config.yaml
hop_length: 320
targets: ["tempo"]
activation: "celu"
stem: "deep"
widths: [80, 160, 320]
init: "lecun_normal"
beta2: 0.999
max_precond_dim: 1024
steps: 8500
epochs: 125.3
weight_decay: 0.0
adamw_weight_decay_other_params: 0.05
Rows from block 3, named by matrix and row number. Rows with one number belong to one channel. Each number is 200 + 40 x the weight over its row's rms, rounded and kept within 0 to 999. All counts start at 0.
# convs0: first 3x3 conv (model.blocks.3.convs.0.weight, 160x160x3x3), inputs 30-35, a 3x3 kernel for each
# convs1: second 3x3 conv (model.blocks.3.convs.1.weight, 160x160x3x3, transposed), outputs 30-35, a 3x3 kernel for each
convs0.121,212,235,206,289,192,247,188,168,164,194,196,201,205,119,223,206,264,182,180,251,132,170,191,198,170,241,185,169,195,291,216,177,175,175,172,187,162,212,247,172,173,209,200,127,164,154,137,234,177,221,158,170,299,100
convs1.121,206,147,206,195,197,100,188,266,197,153,225,203,169,262,181,155,194,204,257,199,242,176,232,191,171,232,94,220,225,229,178,218,204,162,198,219,157,167,211,267,190,255,158,201,186,201,228,192,192,235,181,203,160,235
convs0.122,102,219,236,150,224,164,228,185,178,156,121,198,238,203,205,135,192,214,201,219,174,182,202,157,214,220,191,190,255,225,152,150,198,247,137,134,172,305,228,142,140,244,191,158,166,287,207,169,256,214,188,175,164,175
convs1.122,225,184,223,183,220,215,227,174,193,262,136,222,230,224,239,183,227,203,172,236,179,222,250,184,222,214,217,174,224,176,144,229,210,183,165,243,149,279,139,149,174,199,193,169,230,171,139,163,213,187,223,229,200,214
convs0.123,165,264,202,216,155,291,198,183,177,245,261,182,226,168,203,209,251,264,191,246,263,178,276,190,173,179,230,277,152,224,177,249,192,180,185,231,269,151,228,100,231,244,216,236,193,245,146,101,138,233,233,229,142,229
convs1.123,219,249,200,134,209,265,251,205,215,222,182,167,179,153,223,178,213,217,227,203,157,197,140,182,271,103,176,219,208,183,277,173,236,188,267,156,237,94,234,260,181,143,148,234,271,159,142,244,201,222,154,178,168,219
convs0.124,105,240,176,236,180,190,273,119,217,159,216,219,202,162,224,172,251,220,200,204,229,214,225,173,168,212,239,146,221,169,209,257,259,263,182,179,197,103,174,223,218,178,214,196,189,234,270,161,230,158,309,157,229,215
convs1.124,231,231,157,264,191,150,174,234,143,226,239,148,251,230,111,217,136,240,161,260,179,219,161,252,183,144,189,176,230,241,191,206,221,167,214,240,197,131,181,189,195,194,209,188,163,201,172,164,189,201,147,130,171,243
convs0.125,252,327,188,138,212,207,227,199,153,183,143,216,218,195,155,181,191,165,146,233,230,186,196,163,211,190,202,272,200,175,216,212,200,197,181,229,289,190,242,235,220,216,86,210,105,192,193,172,206,145,238,259,152,197
convs1.125,206,258,216,210,145,242,182,223,259,173,222,201,229,177,177,156,215,192,202,203,256,214,195,133,226,208,177,236,172,202,237,182,281,258,233,85,216,140,280,229,185,156,230,226,151,193,202,165,201,212,157,207,215,163
convs0.126,179,201,160,157,160,198,213,208,179,248,237,156,199,206,241,201,158,198,247,244,196,144,163,199,229,270,216,223,157,129,187,187,212,172,194,227,176,165,228,217,157,177,178,269,181,227,155,123,170,209,225,175,161,156
convs1.126,241,277,221,244,257,209,242,200,241,262,186,216,214,121,242,283,229,188,239,174,193,158,194,200,135,195,215,188,112,250,190,229,226,177,199,287,218,180,183,177,148,181,189,204,240,253,195,212,193,200,152,156,214,206
convs0.127,277,209,207,194,153,199,251,264,173,262,198,116,191,243,191,171,203,265,157,203,328,197,250,206,235,172,153,224,266,212,162,197,187,162,211,280,158,195,265,187,161,190,261,193,174,140,160,264,96,180,222,267,198,206
convs1.127,203,204,236,236,178,248,250,180,149,191,157,237,231,145,217,131,252,252,228,232,161,201,138,237,222,62,174,243,206,169,223,137,251,213,190,152,205,200,126,163,182,205,200,226,264,217,81,187,196,227,246,203,220,139
convs0.128,187,183,153,252,220,201,117,147,168,217,182,195,199,185,207,207,217,166,152,301,160,236,227,213,175,166,212,246,190,223,239,217,231,189,193,158,243,159,201,185,188,183,238,207,187,129,226,248,176,205,184,299,145,198
convs1.128,270,171,165,229,239,170,212,203,194,134,217,116,233,244,178,208,197,253,205,187,160,218,227,240,184,206,203,128,199,169,220,154,218,162,108,223,197,202,210,224,151,181,252,209,204,178,235,195,208,230,146,157,148,219
convs0.129,223,188,229,212,152,217,192,207,161,263,225,184,125,203,242,186,144,209,142,208,213,216,194,201,220,185,130,291,159,176,132,219,197,132,251,218,324,157,203,204,195,182,97,186,180,155,284,156,154,225,247,246,221,216
convs1.129,248,197,183,215,186,128,228,158,164,174,284,149,163,216,165,154,158,240,137,209,215,201,197,244,244,110,163,189,163,225,253,224,239,250,252,185,207,171,208,172,149,141,172,141,272,254,145,120,86,164,270,207,194,241
convs0.130,241,156,177,185,281,172,207,163,203,255,176,215,196,199,150,240,164,166,224,238,172,290,258,162,156,217,216,189,177,173,198,215,205,228,242,197,238,164,224,149,163,176,137,320,179,232,179,158,202,159,145,193,211,137
convs1.130,234,127,153,183,253,129,149,245,317,186,239,244,258,137,172,214,184,181,172,172,303,218,248,250,146,206,228,216,155,166,155,221,282,179,258,197,227,164,191,213,161,162,153,231,206,146,206,139,180,176,191,197,175,185
convs0.131,254,192,176,205,159,192,183,231,156,211,242,182,221,286,201,154,116,185,228,284,160,249,250,192,218,271,191,143,216,240,193,219,203,138,194,216,216,219,190,161,218,205,127,236,219,117,181,221,176,115,263,217,207,192
convs1.131,197,247,225,257,158,308,177,253,141,175,183,229,167,238,175,174,128,111,238,180,260,124,245,242,235,207,164,251,116,181,190,221,180,225,212,143,158,175,190,277,146,207,142,242,186,172,169,246,218,189,160,120,207,192
convs0.132,166,258,192,225,199,207,155,170,190,222,238,280,193,135,217,247,205,184,182,137,181,183,273,130,184,219,248,214,246,220,222,249,208,190,126,141,252,175,193,207,206,227,164,146,215,266,186,251,201,198,173,146,177,155
convs1.132,197,253,218,200,165,214,198,163,234,235,192,163,213,226,192,185,144,242,210,216,155,238,271,153,160,141,296,202,228,180,199,219,194,250,150,225,117,157,174,176,190,177,219,200,228,178,148,184,128,233,203,187,159,254
convs0.133,208,179,231,195,168,180,186,227,183,262,123,177,132,228,172,188,220,212,161,211,124,190,141,153,230,161,256,196,228,172,198,241,205,178,142,205,165,220,150,198,205,158,168,176,305,133,150,254,185,243,260,178,133,156
convs1.133,166,164,270,210,224,272,279,222,145,185,226,270,263,207,171,140,190,175,155,281,195,196,215,184,201,142,266,222,143,189,218,174,160,197,188,130,182,201,135,165,218,236,203,218,171,246,277,234,191,256,166,129,222,167
convs0.134,210,182,190,132,249,204,228,213,212,204,182,141,198,194,203,230,241,178,216,213,224,166,186,186,145,180,236,200,172,192,249,156,155,278,236,214,189,194,228,207,170,179,195,239,225,223,232,198,304,274,116,268,153,169
convs1.134,242,187,168,278,249,141,93,204,317,215,178,322,215,230,197,196,219,167,158,231,199,207,212,155,235,162,184,154,244,259,220,127,214,154,199,207,182,262,209,277,193,219,202,150,178,224,129,170,185,185,136,176,208,157
convs0.135,234,241,211,217,227,185,233,155,214,165,201,180,192,205,255,238,205,230,209,128,194,169,239,148,217,230,207,242,217,168,195,165,203,185,190,192,185,190,193,232,208,145,210,192,221,308,178,158,197,183,308,202,244,174
convs1.135,227,172,201,188,217,200,230,157,235,179,252,253,254,189,221,209,185,224,220,159,181,182,190,245,181,166,162,172,230,194,254,170,150,208,163,224,221,209,166,183,186,179,203,266,246,172,208,217,239,140,218,199,158,197
convs0.136,195,223,189,161,195,195,192,151,258,167,137,221,226,189,252,173,259,156,133,190,196,187,136,174,213,232,200,166,224,165,211,214,216,196,141,177,214,260,149,217,200,163,217,122,244,206,222,196,216,167,220,192,249,146
convs1.136,210,168,204,226,182,209,166,213,204,211,140,199,196,220,168,202,242,211,101,234,207,219,312,173,281,141,177,209,197,210,226,211,227,161,220,181,219,179,221,159,213,168,183,177,189,173,149,192,105,262,259,238,218,158
convs0.137,235,201,207,284,199,177,188,186,202,268,201,178,180,230,152,255,205,215,161,214,188,203,180,236,195,169,162,158,228,205,206,220,148,175,176,187,229,204,205,176,249,123,196,163,222,196,214,173,177,211,166,181,239,242
convs1.137,166,242,199,190,153,228,189,239,215,193,159,251,186,178,153,137,288,151,246,191,198,209,206,167,225,183,251,208,188,193,169,281,140,193,188,209,146,234,203,168,222,201,211,182,229,217,267,136,197,191,219,233,257,187
convs0.138,226,155,201,158,229,163,219,185,299,213,160,205,188,243,131,146,152,230,178,159,167,161,185,222,195,200,228,222,276,289,159,153,221,212,227,92,186,222,237,194,196,266,208,150,113,156,230,178,301,189,277,153,210,117
convs1.138,217,202,158,207,229,248,159,157,178,288,149,168,125,131,223,212,229,176,178,246,200,244,198,143,195,150,208,201,208,246,185,178,178,147,174,242,111,217,182,236,164,180,175,268,130,196,198,194,173,232,131,228,165,218
convs0.139,253,243,131,159,199,239,165,185,262,165,293,267,178,230,223,217,199,213,228,160,226,198,209,170,118,199,212,154,211,192,301,232,199,251,269,147,201,253,247,169,127,190,221,237,183,153,185,263,230,191,176,196,216,157
convs1.139,169,281,161,230,188,257,147,202,219,133,251,158,195,226,225,200,146,170,292,187,187,189,264,177,195,137,159,147,204,246,207,214,188,183,155,190,207,218,229,227,210,240,179,153,283,182,187,279,187,136,319,192,186,227
convs0.140,212,194,204,236,104,233,184,235,224,176,151,272,171,252,180,143,176,160,211,223,197,172,195,277,232,279,224,275,266,247,191,231,118,201,199,245,239,217,160,206,207,240,216,216,174,177,205,210,176,173,211,214,244,186
convs1.140,204,271,169,140,183,257,292,165,181,175,168,199,239,209,202,108,239,187,183,189,214,211,226,194,199,146,195,202,172,183,241,223,200,248,176,202,196,193,182,179,251,205,200,166,235,214,225,200,197,196,171,177,176,230
convs0.141,161,172,288,222,164,147,141,233,232,212,162,196,169,142,199,138,282,144,198,143,132,209,159,147,172,198,241,161,233,256,186,157,156,211,176,195,167,296,189,228,176,241,193,150,173,226,219,209,180,150,146,198,171,159
convs1.141,277,195,217,159,236,184,229,87,246,182,159,226,157,218,211,222,190,217,144,194,153,233,265,220,227,128,202,191,203,131,150,195,181,205,194,207,181,271,194,177,196,192,116,149,198,175,141,229,243,238,167,165,273,241
convs0.142,158,218,215,218,137,188,209,184,232,206,163,238,219,168,220,137,226,197,238,172,139,176,180,241,202,168,166,195,193,187,241,213,175,156,205,163,130,160,184,199,177,128,161,185,177,277,264,220,232,252,161,265,234,174
convs1.142,211,220,137,193,265,209,186,172,284,251,245,138,237,258,171,235,197,272,199,102,211,194,223,188,134,293,203,225,235,198,64,238,221,235,231,227,204,220,141,194,238,204,207,204,192,220,201,185,187,141,253,247,119,233
convs0.143,250,258,189,158,173,179,182,182,256,182,81,274,246,248,200,170,322,189,199,223,194,153,160,188,183,171,231,162,159,284,252,178,158,205,228,166,229,222,159,193,209,165,188,192,202,246,193,202,196,193,193,175,196,144
convs1.143,239,190,242,183,180,118,125,195,203,225,168,215,184,242,153,182,234,217,161,182,229,188,221,171,172,318,124,193,195,244,172,148,209,199,210,222,201,207,185,160,219,238,195,214,173,264,193,114,175,193,184,183,207,250
convs0.144,124,235,202,201,122,139,226,149,180,119,192,219,220,158,169,211,208,237,129,202,174,215,115,184,228,160,233,195,196,179,192,226,191,157,163,198,208,184,213,203,161,203,160,242,148,240,207,148,128,221,244,189,179,158
convs1.144,216,160,199,149,176,184,203,214,240,245,224,207,181,215,164,146,206,161,190,194,286,283,232,256,237,142,93,242,152,238,105,172,209,134,199,216,206,173,296,235,199,256,137,189,144,223,171,181,157,199,254,164,228,178
convs0.145,135,190,159,184,173,205,202,182,313,178,167,238,152,223,168,214,130,224,218,221,203,174,213,229,213,280,194,215,153,208,215,203,227,269,286,202,157,220,263,159,201,148,260,241,178,201,196,138,195,148,176,223,204,215
convs1.145,253,176,189,266,201,216,131,253,245,163,141,257,179,205,185,251,218,209,161,190,279,181,219,150,175,222,220,199,187,297,232,213,254,168,206,169,214,153,175,190,210,174,171,171,217,128,187,94,160,196,200,225,205,186
convs0.146,167,217,205,138,229,164,173,177,221,223,174,188,247,216,169,154,191,231,149,220,257,252,231,175,225,196,204,191,169,201,182,262,169,214,126,152,243,213,247,193,175,219,199,223,132,170,256,119,168,199,232,233,204,208
convs1.146,286,265,175,127,178,276,285,256,156,116,170,244,180,233,225,237,122,157,164,242,189,245,181,188,175,136,226,188,196,223,248,162,179,271,160,180,246,223,184,124,241,210,239,182,191,288,179,115,180,200,193,222,170,225
convs0.147,142,176,273,184,186,165,226,148,211,261,144,196,228,196,224,146,196,202,228,208,155,199,219,207,167,254,226,182,193,189,190,175,206,138,244,195,171,206,181,133,198,177,213,191,247,144,182,251,168,105,175,238,252,160
convs1.147,243,136,203,169,219,208,184,236,232,231,187,182,283,176,211,214,208,251,202,204,227,195,229,237,188,248,191,160,182,237,279,199,207,130,231,190,130,263,163,122,220,170,186,216,207,294,148,155,210,231,243,236,191,140
convs0.148,144,139,210,138,222,191,238,267,109,214,213,189,183,181,169,127,219,96,234,209,194,177,156,201,219,202,138,216,231,163,189,244,184,112,166,179,156,119,147,279,207,202,152,197,204,194,205,207,174,236,260,292,173,232
convs1.148,206,180,157,207,184,204,227,158,155,221,180,221,254,171,227,133,228,202,176,213,170,250,180,218,216,220,168,135,219,222,177,169,170,187,221,184,151,169,182,285,176,178,167,185,218,302,182,141,146,255,220,186,194,135
convs0.149,137,193,206,188,229,175,185,217,220,244,229,184,197,200,151,114,252,238,228,271,140,225,225,209,201,172,203,185,174,242,187,212,208,250,191,213,111,207,244,170,177,116,254,175,194,189,147,194,193,288,119,169,243,207
convs1.149,188,186,183,229,226,232,200,210,191,198,220,204,224,234,220,242,179,127,208,165,158,212,232,264,256,159,171,201,161,211,254,178,148,170,229,219,119,178,200,212,199,189,210,225,217,73,176,195,238,129,145,208,228,241